Rows from block 2 of a small spectrogram enhancement model, named by matrix and row number. Rows with one number belong to one channel. Each number is 50 + 15 x the weight over its row's rms, rounded and kept within 0 to 99. All counts start at 0. After the name is the row's rms in percent of the matrix's.
Before each channel's rows are labels from the 100 clips, of 14976, where the channel reaches its highest value: "responds to" is what is common among them. Only what is clearly more common there than usual is listed. The data: synthesised sound scenes: up to three everyday sounds over a background.
# convs0: first 3x3 conv (model.mid.0.convs.0.weight, 256x256x3x3, each kernel summed), inputs 0-127
# convs1: second 3x3 conv (model.mid.0.convs.1.weight, 256x256x3x3, transposed, each kernel summed), outputs 0-127

responds to: electric buzz
convs0.252 095:77 56 35 59 58 45 59 52 55 54 61 41 54 78 43 46 55 35 50 42 60 53 48 59 45 52 41 53 52 46 70 81 42 39 61 38 35 61 55 42 83 06 69 53 55 35 55 39 41 21 58 34 44 20 57 52 65 27 72 62 31 60 34 58 26 83 73 25 75 59 32 45 57 49 36 73 55 54 68 42 49 62 65 45 60 38 47 49 31 82 48 50 31 48 32 61 68 61 51 36 45 66 27 75 47 59 63 34 66 56 55 44 39 41 18 84 44 55 47 50 57 51 27 39 44 75 56 67
convs1.252 101:27 46 55 47 67 52 45 35 58 84 23 47 51 19 49 51 47 48 45 63 47 70 40 56 88 52 58 38 63 52 43 30 77 51 48 51 61 52 81 63 19 51 37 52 37 73 19 72 37 54 36 76 44 74 39 44 28 44 44 50 50 66 51 50 67 42 83 42 31 32 42 26 37 63 71 31 52 35 44 37 53 58 49 54 41 34 37 49 54 44 41 42 32 16 53 36 27 41 80 60 55 52 54 50 72 33 50 30 21 28 38 35 51 50 64 27 46 61 58 47 76 45 43 70 71 14 33 55

responds to: electric buzz
convs0.221 107:74 56 57 31 42 49 28 43 27 42 43 64 80 41 42 80 37 54 52 53 14 50 31 40 43 58 35 37 80 54 31 33 32 36 38 54 80 25 81 33 49 64 74 45 64 87 48 68 61 52 57 67 26 75 66 62 87 55 55 73 28 74 44 32 34 55 77 37 55 40 45 57 43 54 54 50 64 66 60 40 56 49 34 51 48 56 41 55 65 58 41 69 43 60 52 53 81 75 47 24 48 66 26 50 48 59 12 36 49 47 38 38 51 69 16 61 45 50 30 59 54 48 70 61 52 36 67 48
convs1.221 097:52 79 58 54 46 68 53 43 76 56 50 54 02 62 57 54 39 23 39 63 75 39 64 35 35 42 57 61 36 79 44 65 48 51 55 30 54 58 72 36 62 53 15 41 36 26 47 12 24 75 21 70 59 49 32 38 48 66 41 43 67 39 31 57 60 48 70 63 62 49 52 58 53 57 44 37 62 42 66 34 63 68 30 49 66 43 37 47 43 37 38 50 38 44 45 36 11 48 67 53 38 41 44 30 53 43 39 35 42 55 67 67 36 35 71 41 63 39 39 58 91 81 13 61 36 43 36 67

responds to: chatter
convs0.125 104:63 51 25 79 58 37 67 74 37 48 90 40 53 78 72 28 57 47 54 72 39 67 48 50 73 47 70 42 44 14 55 38 41 43 32 63 50 50 47 62 20 33 33 50 50 37 50 51 61 78 50 54 59 84 43 54 53 29 75 75 62 50 55 57 71 57 59 40 41 55 56 60 29 65 86 55 51 71 52 58 37 72 53 60 56 62 39 32 43 44 46 46 56 61 54 56 65 45 73 33 42 31 39 43 67 71 36 68 52 76 35 55 48 97 86 37 53 30 50 40 63 40 76 40 28 49 47 53
convs1.125 109:74 88 53 41 75 39 60 42 47 45 55 41 57 27 44 27 30 56 83 46 48 46 33 28 59 48 36 56 43 47 50 58 67 64 64 11 52 64 64 33 60 69 48 63 40 31 51 49 48 50 37 56 36 49 33 26 30 51 31 75 81 40 03 35 43 47 67 27 32 23 41 31 50 50 37 13 18 36 56 46 29 26 46 47 42 66 34 54 31 28 27 62 70 54 47 66 46 50 44 32 30 46 43 58 51 41 21 55 21 24 33 48 59 50 44 61 34 62 44 36 47 60 63 68 23 48 61 59

responds to: explosion; first sound: explosion; thunder
convs0.222 084:61 65 25 66 48 67 53 55 69 62 56 88 49 46 47 62 55 60 50 47 48 36 43 70 56 46 50 41 57 60 76 50 27 54 42 48 24 53 34 67 52 65 54 26 52 46 43 58 36 46 27 40 47 68 72 65 76 50 65 51 51 31 56 46 45 43 32 35 42 74 43 50 31 27 42 34 56 27 44 59 61 43 66 46 52 61 46 24 78 28 24 53 59 41 52 51 51 20 07 49 29 73 42 26 62 50 30 45 53 60 59 39 35 65 45 85 56 42 73 53 44 73 28 28 51 31 59 60
convs1.222 095:42 40 28 59 45 80 31 54 53 63 78 30 28 54 64 53 42 30 37 43 42 55 54 44 65 57 62 47 39 59 37 54 60 57 48 63 60 66 42 43 58 45 60 47 50 89 45 14 55 53 35 47 40 26 52 40 54 73 36 38 56 62 66 43 61 42 47 62 51 59 37 57 51 64 63 99 82 66 43 62 41 40 56 42 54 59 42 36 44 43 31 60 64 52 47 47 58 53 55 62 51 45 28 64 18 36 70 59 38 54 20 48 70 55 72 20 28 81 65 44 67 45 78 60 48 70 44 48

responds to: explosion
convs0.87 084:33 43 34 31 34 53 38 42 57 70 56 78 55 32 40 83 59 36 54 42 64 32 67 54 63 56 43 47 21 33 52 41 53 76 54 59 47 55 75 59 54 76 63 54 19 38 24 43 59 29 35 61 31 43 58 57 32 70 64 54 34 61 50 37 45 75 42 60 27 48 72 74 48 64 30 68 45 38 46 51 52 44 47 37 62 90 57 20 71 20 47 39 27 48 68 52 68 35 71 43 37 65 48 46 55 60 56 50 58 60 47 45 54 48 57 38 52 52 61 70 61 58 47 34 56 54 43 26
convs1.87 091:39 78 47 70 66 68 44 64 34 16 38 32 43 42 57 62 35 58 24 34 40 41 37 55 36 53 46 31 60 58 64 62 68 34 74 40 37 56 27 47 58 55 84 46 80 62 45 14 68 65 65 67 51 52 60 54 77 36 51 54 44 45 71 43 10 36 23 47 67 51 47 48 35 46 65 49 55 52 24 52 42 53 16 46 33 68 50 44 35 48 21 75 39 64 43 56 56 54 32 55 61 56 31 62 34 23 41 33 58 48 28 47 44 50 39 38 52 59 47 52 59 29 34 65 60 61 53 64

responds to: background: none; beeping
convs0.83 089:35 49 40 58 67 56 24 49 56 67 49 52 61 14 62 45 20 52 25 43 22 50 26 19 45 68 36 26 87 78 42 42 10 50 46 37 42 51 32 28 53 51 73 34 77 56 44 47 46 58 16 46 42 63 53 37 61 32 50 66 56 59 52 66 66 39 31 39 41 27 69 46 38 70 34 62 36 42 42 72 57 15 32 46 70 60 48 28 56 59 30 81 48 64 56 88 36 52 41 44 36 41 69 35 69 52 39 47 37 28 41 36 38 58 59 39 38 44 60 38 37 44 42 48 68 27 63 42
convs1.83 092:40 46 34 51 26 59 76 63 65 64 71 48 50 54 52 42 86 37 68 73 72 61 62 32 41 61 55 76 15 30 33 56 69 33 51 83 42 53 69 55 51 52 42 41 35 38 39 52 52 59 35 42 53 40 53 36 50 62 60 40 59 53 53 51 55 46 35 71 27 75 66 48 76 39 66 38 57 66 54 00 46 74 68 65 26 38 48 51 40 63 77 25 48 39 53 24 64 60 43 51 52 54 44 33 43 44 54 55 68 79 12 50 43 41 69 57 65 40 36 43 35 71 64 59 65 54 61 39

responds to: background: none
convs0.144 093:46 54 77 51 65 63 46 37 33 73 64 60 80 57 81 78 55 55 46 46 46 27 57 25 46 76 75 42 37 50 80 34 49 46 36 57 32 66 46 45 53 59 58 60 62 67 45 53 53 41 28 46 39 68 46 40 37 48 51 18 53 50 64 75 47 61 31 42 52 31 53 62 47 92 51 53 60 63 51 85 22 53 54 80 27 35 71 34 24 45 45 49 43 71 52 38 44 48 56 49 49 62 48 57 72 20 37 59 36 50 28 56 51 39 40 72 78 59 55 58 39 52 48 38 36 65 33 48
convs1.144 113:45 47 32 59 31 70 66 55 49 46 30 47 45 43 59 27 40 31 51 23 42 58 44 53 56 55 42 68 51 59 53 48 49 42 56 63 44 41 36 64 46 50 48 60 72 59 45 51 51 41 39 56 56 35 46 54 70 50 69 72 51 57 62 49 42 38 46 42 47 79 43 37 39 30 72 72 40 49 58 27 58 65 38 35 83 76 45 61 88 62 53 31 53 24 42 60 67 65 56 40 50 51 52 54 39 46 41 48 40 71 52 20 29 43 50 46 32 44 55 46 83 63 40 76 53 43 75 63

responds to: electric buzz
convs0.177 099:68 59 53 41 69 69 45 62 46 16 44 66 26 42 31 58 54 57 75 34 43 58 54 51 56 55 47 48 33 70 56 46 47 52 68 51 70 19 38 29 44 41 56 49 67 44 44 53 47 42 74 74 35 33 43 62 64 56 38 68 26 55 21 43 39 66 36 63 37 40 33 25 51 20 35 37 32 38 44 62 60 26 56 49 58 62 13 54 54 42 43 53 70 71 41 38 26 32 36 48 47 56 52 48 71 51 37 29 54 57 26 50 49 68 15 54 79 48 57 40 71 57 17 43 59 52 86 60
convs1.177 095:52 61 62 53 58 34 53 45 62 68 59 49 82 21 60 43 34 44 54 60 49 23 63 59 45 43 61 52 35 12 59 65 55 33 47 45 85 69 63 59 50 70 30 39 52 35 27 42 38 53 40 55 42 47 49 38 49 48 66 59 34 43 72 61 66 33 56 41 60 67 50 52 30 54 31 68 68 42 44 47 27 46 41 86 54 38 63 49 34 78 55 52 47 24 14 42 68 57 74 66 48 67 38 69 34 54 16 54 51 44 67 59 71 54 43 44 55 63 46 57 48 51 43 43 59 82 26 47

responds to: electric buzz
convs0.129 122:50 44 63 17 72 72 30 45 43 73 82 68 35 43 52 31 63 54 69 30 48 69 62 47 29 51 26 51 66 81 37 52 46 29 27 42 67 63 27 58 55 35 43 60 54 54 30 67 58 44 32 37 36 50 27 57 59 44 47 53 29 55 32 54 47 41 40 49 41 73 38 45 43 56 49 43 42 63 34 43 31 24 54 44 48 56 62 48 49 57 67 56 36 76 38 61 56 49 34 36 52 31 39 73 48 55 40 30 52 47 20 61 61 44 18 84 54 61 67 39 70 38 29 72 31 58 56 84
convs1.129 111:49 32 46 52 46 40 71 44 51 57 72 17 69 41 46 43 55 30 52 55 52 34 34 47 61 48 72 71 45 25 31 48 53 60 60 37 52 37 55 36 65 25 47 12 22 57 57 55 42 35 73 69 35 30 66 79 44 55 55 65 44 39 68 67 53 29 83 74 52 44 41 45 32 50 99 30 70 20 53 55 66 73 53 47 48 49 35 43 55 41 43 37 37 24 41 58 51 61 36 44 55 52 40 44 29 55 57 13 56 33 57 52 71 48 53 28 63 50 34 72 60 63 31 33 59 41 52 44

responds to: thin (high-pass)
convs0.142 096:48 52 37 53 50 69 72 42 82 49 52 27 43 46 53 77 66 48 38 63 42 64 48 60 45 42 54 10 42 12 64 18 51 35 41 31 47 31 20 56 38 36 42 32 55 37 37 45 65 25 71 38 45 59 75 70 49 55 36 34 79 43 38 57 54 46 18 45 57 42 78 54 43 37 48 20 50 52 64 36 30 51 42 58 49 11 48 39 57 56 56 58 85 55 48 72 46 25 70 32 26 47 26 37 65 48 46 32 44 20 58 40 47 54 37 33 46 65 45 47 56 39 32 23 28 37 43 46
convs1.142 095:63 31 74 50 54 71 34 47 59 56 37 60 27 55 39 28 39 47 38 10 59 42 45 46 67 70 22 44 29 70 39 46 55 53 45 48 38 63 58 40 67 46 69 58 49 45 29 40 46 43 49 57 31 62 59 60 69 53 56 73 31 46 41 15 47 66 55 77 43 80 23 55 31 66 54 23 67 47 60 69 71 72 48 56 63 44 63 57 44 35 27 54 42 50 39 59 50 50 43 50 62 49 57 40 54 65 55 46 39 65 39 40 32 50 34 37 47 40 60 60 52 56 62 68 45 52 73 16

responds to: electric buzz
convs0.152 087:19 36 12 66 66 23 64 71 49 68 62 51 32 49 52 48 46 64 57 29 34 64 42 61 53 73 48 65 68 53 74 50 55 23 44 42 69 37 51 61 72 44 36 39 58 77 57 30 36 33 64 76 72 63 56 51 54 52 69 62 45 57 39 39 40 66 61 35 37 39 29 49 48 59 60 52 42 42 39 50 27 37 50 36 40 65 35 45 57 38 46 75 70 50 72 23 69 62 72 42 42 69 11 45 65 80 54 57 40 75 59 38 13 46 58 39 37 50 53 65 53 53 64 47 46 46 61 46
convs1.152 093:75 69 52 32 28 41 41 54 51 38 52 36 72 30 58 56 54 51 42 72 81 52 40 29 21 61 73 47 47 48 41 61 32 48 66 63 41 55 63 63 21 55 49 54 39 50 42 40 41 48 51 20 49 22 32 59 59 51 52 47 52 42 49 41 63 32 56 59 71 48 62 49 66 54 52 59 57 51 80 34 35 61 57 45 35 63 79 55 47 54 47 52 42 19 43 56 26 50 68 46 45 76 46 46 58 44 70 19 50 48 87 64 86 51 56 39 49 37 47 40 33 49 34 44 40 56 43 63

responds to: electric buzz
convs0.124 106:53 27 64 43 58 75 65 26 32 56 48 60 31 30 75 31 51 52 47 39 30 48 44 58 50 65 57 27 22 52 26 70 50 41 41 61 00 47 64 39 67 13 14 44 55 62 59 51 72 38 44 37 19 47 45 22 26 63 45 53 55 35 52 43 18 43 32 40 42 70 44 41 60 39 55 45 60 32 47 38 10 58 55 69 47 43 52 80 36 41 52 59 52 55 52 54 41 39 41 72 78 54 47 69 57 68 52 44 41 35 24 45 51 63 36 45 54 51 41 46 19 26 68 71 17 54 65 67
convs1.124 106:50 69 43 60 34 38 67 60 47 41 47 49 38 79 11 51 46 43 48 68 50 28 57 45 36 58 42 97 63 33 43 36 56 49 57 73 59 43 35 49 35 55 37 43 42 36 40 67 45 56 37 66 48 35 47 87 79 43 45 59 48 27 61 32 64 48 57 57 69 66 51 24 42 60 58 61 47 61 61 60 48 47 55 26 36 41 50 77 57 34 30 22 33 62 40 52 45 37 62 66 40 56 35 40 54 44 35 48 58 44 52 45 62 26 52 63 39 55 54 57 52 80 60 20 71 48 47 42

responds to: background: none
convs0.74 088:60 27 45 59 50 49 40 69 41 33 52 45 38 45 50 31 45 37 53 41 47 33 65 67 59 80 50 36 27 08 46 54 27 48 67 57 48 39 66 19 58 34 24 45 25 53 51 53 57 45 54 35 37 51 66 59 57 49 42 68 56 26 70 53 21 64 30 76 43 33 39 47 74 49 55 50 44 67 19 48 73 56 48 46 67 57 69 54 46 27 48 71 37 44 30 68 17 28 51 47 25 19 61 69 32 52 47 13 51 47 38 47 34 74 72 39 23 30 82 60 72 43 64 55 55 47 76 37
convs1.74 080:37 83 60 31 44 49 73 40 92 53 68 63 87 42 60 22 62 73 49 54 42 56 41 44 76 70 25 50 46 37 47 71 71 33 41 54 67 43 39 56 30 51 54 58 69 49 62 66 26 60 21 42 40 88 54 52 73 32 58 48 78 55 30 58 63 31 37 40 34 59 38 61 47 71 54 37 51 56 44 50 27 32 24 46 26 40 44 61 47 67 75 56 57 47 43 34 67 44 39 53 50 81 66 46 49 67 33 34 58 46 46 50 70 20 66 59 59 75 52 44 57 69 50 49 36 71 39 41

responds to: thin (high-pass)
convs0.174 093:65 52 44 51 64 21 39 53 47 06 78 45 20 33 70 28 53 68 65 45 53 49 88 49 31 45 53 67 59 63 40 87 71 61 50 50 55 35 47 44 61 52 32 83 20 30 32 42 28 56 68 33 48 65 43 50 44 45 62 68 43 59 32 35 49 54 85 34 33 66 45 37 48 44 49 67 39 79 52 54 48 59 55 58 72 68 63 64 24 71 52 51 54 40 72 54 32 60 49 89 50 61 46 65 32 55 35 63 28 55 48 52 42 61 31 57 64 40 58 44 51 44 55 37 50 48 48 53
convs1.174 091:49 43 65 62 57 29 57 53 61 67 67 55 58 64 24 56 54 43 42 71 22 64 10 36 65 50 19 37 56 27 79 34 05 53 44 27 52 13 63 67 61 42 43 65 53 43 38 44 66 37 76 59 40 36 65 60 60 59 77 51 55 46 55 44 60 54 53 45 52 47 62 39 34 38 40 53 42 54 50 49 37 55 37 68 38 40 23 53 74 47 65 46 56 57 31 56 67 45 54 49 37 44 57 33 52 58 40 33 59 58 66 70 25 23 43 67 42 31 36 59 59 48 56 40 37 54 30 30

responds to: fly buzzing; first sound: fly buzzing
convs0.214 097:42 45 43 27 49 42 55 65 66 75 50 50 58 57 37 64 54 43 34 40 31 74 50 47 39 48 30 31 54 73 46 51 73 64 71 47 56 28 72 58 42 40 40 43 66 46 43 65 36 32 38 39 46 74 41 31 55 68 78 40 54 65 32 56 64 35 51 44 46 32 37 50 48 53 61 37 73 50 40 37 32 52 73 73 54 34 29 56 62 46 55 57 64 41 26 26 32 38 44 41 62 26 35 31 77 71 64 70 55 38 64 57 39 39 77 55 58 62 20 37 44 61 39 47 44 38 47 65
convs1.214 099:14 40 52 51 64 68 31 41 28 49 24 63 40 79 36 30 46 55 39 49 70 42 64 51 53 34 68 76 32 50 34 27 46 56 35 41 55 67 16 48 43 52 70 37 37 64 48 35 55 47 69 64 59 55 42 37 33 23 35 42 72 35 67 39 22 59 59 68 54 60 75 35 59 51 43 39 54 16 59 55 62 56 34 50 50 61 76 84 63 49 37 49 46 65 65 33 61 42 25 54 45 39 33 62 62 00 46 32 49 68 39 44 36 29 33 33 36 49 53 53 48 29 47 56 37 54 62 63

responds to: mooing; fly buzzing
convs0.151 108:64 57 58 68 25 27 43 72 75 64 37 39 62 66 64 32 61 67 41 38 61 19 51 33 56 37 60 46 55 64 29 30 51 44 62 56 66 43 57 53 42 41 64 39 62 43 41 44 51 69 58 66 69 50 54 46 63 64 52 45 69 23 58 46 59 73 46 48 38 41 71 47 54 53 42 36 72 35 59 75 59 63 50 64 55 14 44 58 46 63 26 51 54 41 56 52 41 42 27 64 59 74 26 57 46 52 66 37 61 30 80 65 24 58 55 42 64 68 63 55 33 43 19 35 37 53 55 34
convs1.151 107:38 28 42 42 42 46 51 34 31 46 29 70 45 55 50 50 44 49 51 60 60 68 44 47 39 27 48 59 49 45 46 79 51 49 49 68 37 45 48 41 53 39 54 27 37 73 40 41 48 53 48 43 46 21 64 38 26 45 28 47 62 66 45 65 47 23 63 33 47 50 35 12 39 62 45 38 53 28 36 72 43 48 68 62 43 57 53 32 51 54 50 45 47 46 55 42 30 47 31 41 20 24 43 32 79 41 50 92 33 05 55 46 68 52 43 35 66 57 28 49 63 61 66 52 20 42 58 65

responds to: thin (high-pass)
convs0.155 106:29 32 38 55 43 36 42 80 62 46 52 24 41 38 49 44 47 24 44 40 52 48 43 45 42 53 82 64 35 40 41 37 60 26 61 37 43 32 64 48 59 72 38 66 65 64 70 49 49 35 59 48 49 21 21 62 49 46 44 34 54 49 76 58 59 32 58 34 49 64 46 49 62 82 75 41 38 45 22 48 64 49 62 41 52 49 71 44 55 51 59 63 56 45 61 50 79 69 48 30 45 75 64 41 50 55 78 69 56 70 56 60 66 46 72 34 34 43 34 16 59 71 76 54 48 31 53 52
convs1.155 104:66 99 29 62 59 78 54 50 45 33 45 48 52 48 51 49 58 72 26 13 27 69 41 25 43 48 48 38 55 59 22 58 38 49 39 63 41 53 57 44 36 28 51 61 57 47 67 42 41 30 55 48 49 57 42 28 51 59 52 45 59 48 34 45 54 70 62 58 53 38 42 41 37 38 49 58 71 65 93 79 57 62 19 30 52 50 54 49 43 59 44 69 44 33 52 30 47 48 45 46 44 46 35 64 70 52 44 20 37 45 29 55 44 42 51 40 73 53 43 44 26 55 56 55 23 44 56 36

responds to: pink noise
convs0.134 111:37 65 35 55 21 53 39 40 39 29 54 91 46 30 80 28 40 51 42 33 45 65 33 42 47 34 29 19 60 70 73 29 05 64 48 55 32 28 29 36 12 66 49 44 58 75 64 58 46 43 68 47 47 59 86 52 49 31 42 58 73 45 51 44 64 53 52 40 49 60 44 72 33 46 49 46 63 38 43 49 55 66 37 58 23 34 39 47 46 71 50 57 56 51 36 69 66 65 57 49 29 34 48 58 52 58 39 39 58 61 41 59 58 61 53 63 41 53 42 45 55 55 51 35 06 44 41 27
convs1.134 108:57 34 50 58 69 29 94 49 44 35 56 19 69 51 35 43 42 41 47 94 87 28 62 82 45 41 36 98 41 43 39 54 47 46 52 62 60 59 50 46 80 60 45 44 74 45 31 26 53 43 37 42 34 45 26 31 53 84 39 41 42 60 59 63 20 55 41 53 51 48 33 57 57 54 43 89 53 66 39 41 78 39 78 30 53 37 48 61 49 50 50 47 65 66 52 67 38 53 36 45 64 55 51 58 40 43 55 39 43 49 49 46 59 43 32 39 51 37 49 56 52 36 46 44 57 46 72 44

responds to: vacuum cleaner
convs0.119 097:62 29 52 52 23 63 65 74 40 34 46 39 54 28 54 51 48 58 70 48 53 30 39 99 44 45 42 51 64 36 30 34 38 52 51 41 99 43 52 53 48 36 40 78 63 60 58 62 74 31 75 61 41 35 50 54 54 61 39 59 26 36 41 55 50 21 64 20 75 49 63 62 46 51 69 34 29 63 36 33 44 66 45 55 39 52 66 68 39 55 49 68 44 52 47 56 65 68 51 46 47 73 60 45 53 42 53 46 56 50 72 55 64 28 57 31 43 52 52 54 42 40 38 36 64 76 76 31
convs1.119 106:69 59 56 58 62 62 37 52 49 20 54 58 37 69 69 62 54 72 49 13 28 72 54 28 46 32 36 33 53 61 29 36 48 50 52 40 50 46 65 30 58 22 59 54 54 41 34 46 56 58 56 38 52 53 27 52 53 68 32 43 37 75 51 30 38 73 59 60 36 52 40 64 32 48 19 32 72 60 72 78 61 56 24 36 42 48 50 39 34 43 49 59 33 66 53 42 56 32 50 47 53 35 50 28 51 31 33 80 52 56 34 37 31 39 42 31 46 42 52 50 39 44 55 47 36 30 20 63

responds to: vacuum cleaner
convs0.0 093:36 37 27 58 33 37 21 42 72 18 60 33 56 12 53 51 63 46 28 66 38 55 50 58 47 43 17 52 45 59 43 43 45 48 58 13 59 34 35 18 50 39 42 49 60 52 75 58 46 45 54 44 29 71 29 51 49 59 74 41 33 32 46 47 42 51 38 47 49 50 39 88 39 80 42 47 57 33 38 44 49 58 31 46 50 42 57 49 48 27 66 46 67 60 60 62 62 50 35 76 29 43 46 33 64 38 57 42 59 79 26 70 23 59 37 47 70 39 41 73 57 42 37 53 32 37 66 67
convs1.0 089:57 63 72 49 70 56 92 26 70 54 47 48 58 74 53 54 33 46 64 16 50 43 23 39 71 56 71 16 53 46 36 47 67 56 44 34 26 50 38 64 43 31 72 68 52 66 41 38 58 51 40 43 50 64 63 50 41 21 27 71 65 55 60 54 74 69 37 61 49 45 48 61 55 77 45 61 70 52 70 20 68 48 54 34 52 39 28 50 32 62 61 70 34 38 40 72 49 54 71 30 54 55 39 56 47 35 25 70 62 31 63 68 67 44 53 27 51 50 39 52 60 40 70 47 31 58 33 43

responds to: vacuum cleaner
convs0.246 100:75 45 32 45 53 25 39 64 66 42 52 70 65 63 59 65 46 60 78 48 46 77 58 94 52 40 28 48 59 83 40 64 74 60 43 54 43 62 59 42 87 42 57 48 48 63 33 66 56 38 40 49 26 41 43 47 37 65 70 11 37 35 44 59 18 56 24 71 47 32 55 76 50 56 40 31 69 26 28 23 46 30 48 60 64 52 71 68 72 55 40 43 48 38 40 46 49 55 32 61 62 48 32 44 28 35 41 45 40 36 46 59 49 37 58 74 40 43 32 28 32 52 71 55 48 73 39 71
convs1.246 104:20 55 62 56 45 46 39 50 42 64 52 38 41 55 67 55 38 27 38 68 63 42 47 42 33 52 56 59 45 58 55 52 22 74 42 56 48 48 53 46 19 43 62 52 46 64 42 39 49 61 31 48 71 37 30 50 45 42 67 59 41 66 23 40 72 42 82 21 86 50 35 71 41 68 52 66 70 30 62 49 28 46 38 43 53 49 41 45 61 48 01 30 55 48 46 26 52 48 74 58 65 52 40 69 51 25 76 89 20 62 59 55 66 38 59 50 57 60 69 70 86 40 22 35 54 33 56 38

responds to: fly buzzing; first sound: fly buzzing
convs0.44 108:61 55 28 47 58 00 51 54 51 62 75 39 33 52 59 64 43 33 43 42 63 70 33 28 58 50 53 36 48 43 51 32 44 43 52 57 93 58 66 40 68 47 60 47 54 52 52 55 48 51 67 32 50 50 46 62 39 31 80 23 31 55 39 45 18 76 58 42 50 48 31 48 59 45 44 50 75 37 51 55 58 19 49 37 33 21 25 39 68 65 46 64 51 60 46 54 67 76 43 66 26 54 24 34 27 70 52 68 54 25 87 71 30 58 59 50 65 50 37 22 62 59 58 81 45 51 43 63
convs1.44 113:38 65 80 64 51 62 65 51 44 70 26 48 37 29 68 57 31 58 34 79 65 46 56 85 32 11 32 46 63 49 62 81 60 35 49 51 42 16 50 85 42 68 65 48 76 54 55 41 71 10 68 67 38 59 23 52 82 50 23 69 47 46 57 47 72 45 72 47 46 40 77 46 32 51 55 33 41 45 61 55 56 89 59 57 67 62 70 46 28 62 51 57 37 29 57 27 39 43 57 34 56 58 50 60 39 41 44 06 36 40 65 32 68 41 42 47 32 39 69 65 43 50 33 43 02 42 74 36

responds to: fly buzzing; first sound: fly buzzing
convs0.90 115:70 47 36 53 23 61 44 72 34 31 64 42 21 77 64 66 54 69 50 63 62 43 44 54 83 36 43 59 52 49 62 52 80 36 34 45 58 58 50 78 64 33 57 53 32 31 67 58 48 70 44 31 42 50 60 46 66 56 47 82 43 56 21 09 41 52 43 44 66 46 58 46 32 53 62 48 52 42 66 65 38 50 70 54 41 51 29 41 36 46 52 69 53 53 37 57 39 53 54 58 42 58 57 31 65 67 46 44 72 60 51 68 55 39 79 34 25 43 47 76 61 46 38 70 43 35 42 45
convs1.90 118:32 94 64 44 99 43 70 58 51 27 54 32 85 61 49 46 36 52 54 57 77 42 63 52 42 57 59 47 39 48 41 51 25 51 46 45 45 92 52 73 62 50 49 46 80 38 49 34 41 63 99 69 49 51 33 68 25 44 36 44 45 28 49 50 61 48 70 32 43 29 67 60 65 36 24 23 35 51 43 31 46 41 44 37 48 48 63 59 29 48 28 36 57 41 56 42 40 44 51 18 40 79 48 62 40 50 49 38 39 31 47 39 48 37 40 53 47 68 45 38 42 48 51 50 52 18 54 66

responds to: thin (high-pass)
convs0.101 086:82 65 50 64 57 54 51 56 50 34 53 46 49 78 61 38 56 45 48 62 34 59 66 65 51 58 50 49 93 23 69 55 25 50 55 68 47 02 41 52 61 70 47 58 80 17 52 64 66 20 35 33 68 27 38 45 59 42 56 62 51 59 44 50 38 43 52 62 67 45 48 45 42 53 63 34 41 42 34 37 19 37 45 74 55 68 50 45 68 27 29 39 75 32 64 59 78 48 52 47 42 34 56 58 43 45 82 46 57 46 57 40 35 33 55 78 46 54 54 58 55 54 34 56 43 56 57 63
convs1.101 102:73 30 89 45 67 54 33 54 45 41 31 44 14 55 42 93 75 33 50 41 33 72 29 51 75 69 36 55 28 60 63 60 64 49 42 47 63 54 72 36 33 35 73 47 35 58 37 48 55 38 70 55 65 60 46 57 59 43 48 62 31 47 57 57 53 53 62 43 36 30 18 64 44 51 43 64 73 34 67 59 82 64 62 54 44 62 37 87 48 42 47 54 51 42 54 39 30 30 36 42 68 62 67 52 47 34 39 61 35 64 45 26 59 78 61 29 64 68 68 73 56 16 20 45 39 49 58 27

responds to: electric buzz; waves
convs0.238 106:69 51 79 52 41 27 38 50 47 52 45 74 54 26 51 73 30 65 41 07 54 27 63 56 41 33 36 45 51 43 57 50 32 34 45 48 58 50 24 41 54 63 58 28 62 46 52 54 72 33 63 58 31 32 62 54 31 59 60 47 47 66 71 64 44 43 57 50 35 23 61 84 48 75 55 69 44 68 27 43 58 61 61 71 54 28 32 46 40 32 45 51 82 49 44 63 71 45 46 51 60 33 68 59 52 32 50 70 53 32 24 64 61 49 39 61 49 54 52 35 66 50 17 47 63 81 44 21
convs1.238 092:39 64 28 33 48 44 94 74 52 54 61 33 56 57 41 46 68 60 50 90 65 46 55 47 44 57 84 42 38 51 28 99 38 63 32 28 58 40 61 52 53 56 26 73 48 52 52 36 41 63 35 60 31 54 35 31 61 49 66 53 31 59 50 66 74 49 50 66 34 47 48 41 43 46 56 31 35 49 74 50 38 67 38 49 63 67 48 52 51 57 45 79 33 41 29 51 37 44 49 54 44 54 37 58 43 65 44 21 55 30 81 43 39 31 79 42 17 51 35 50 39 50 53 68 23 32 47 59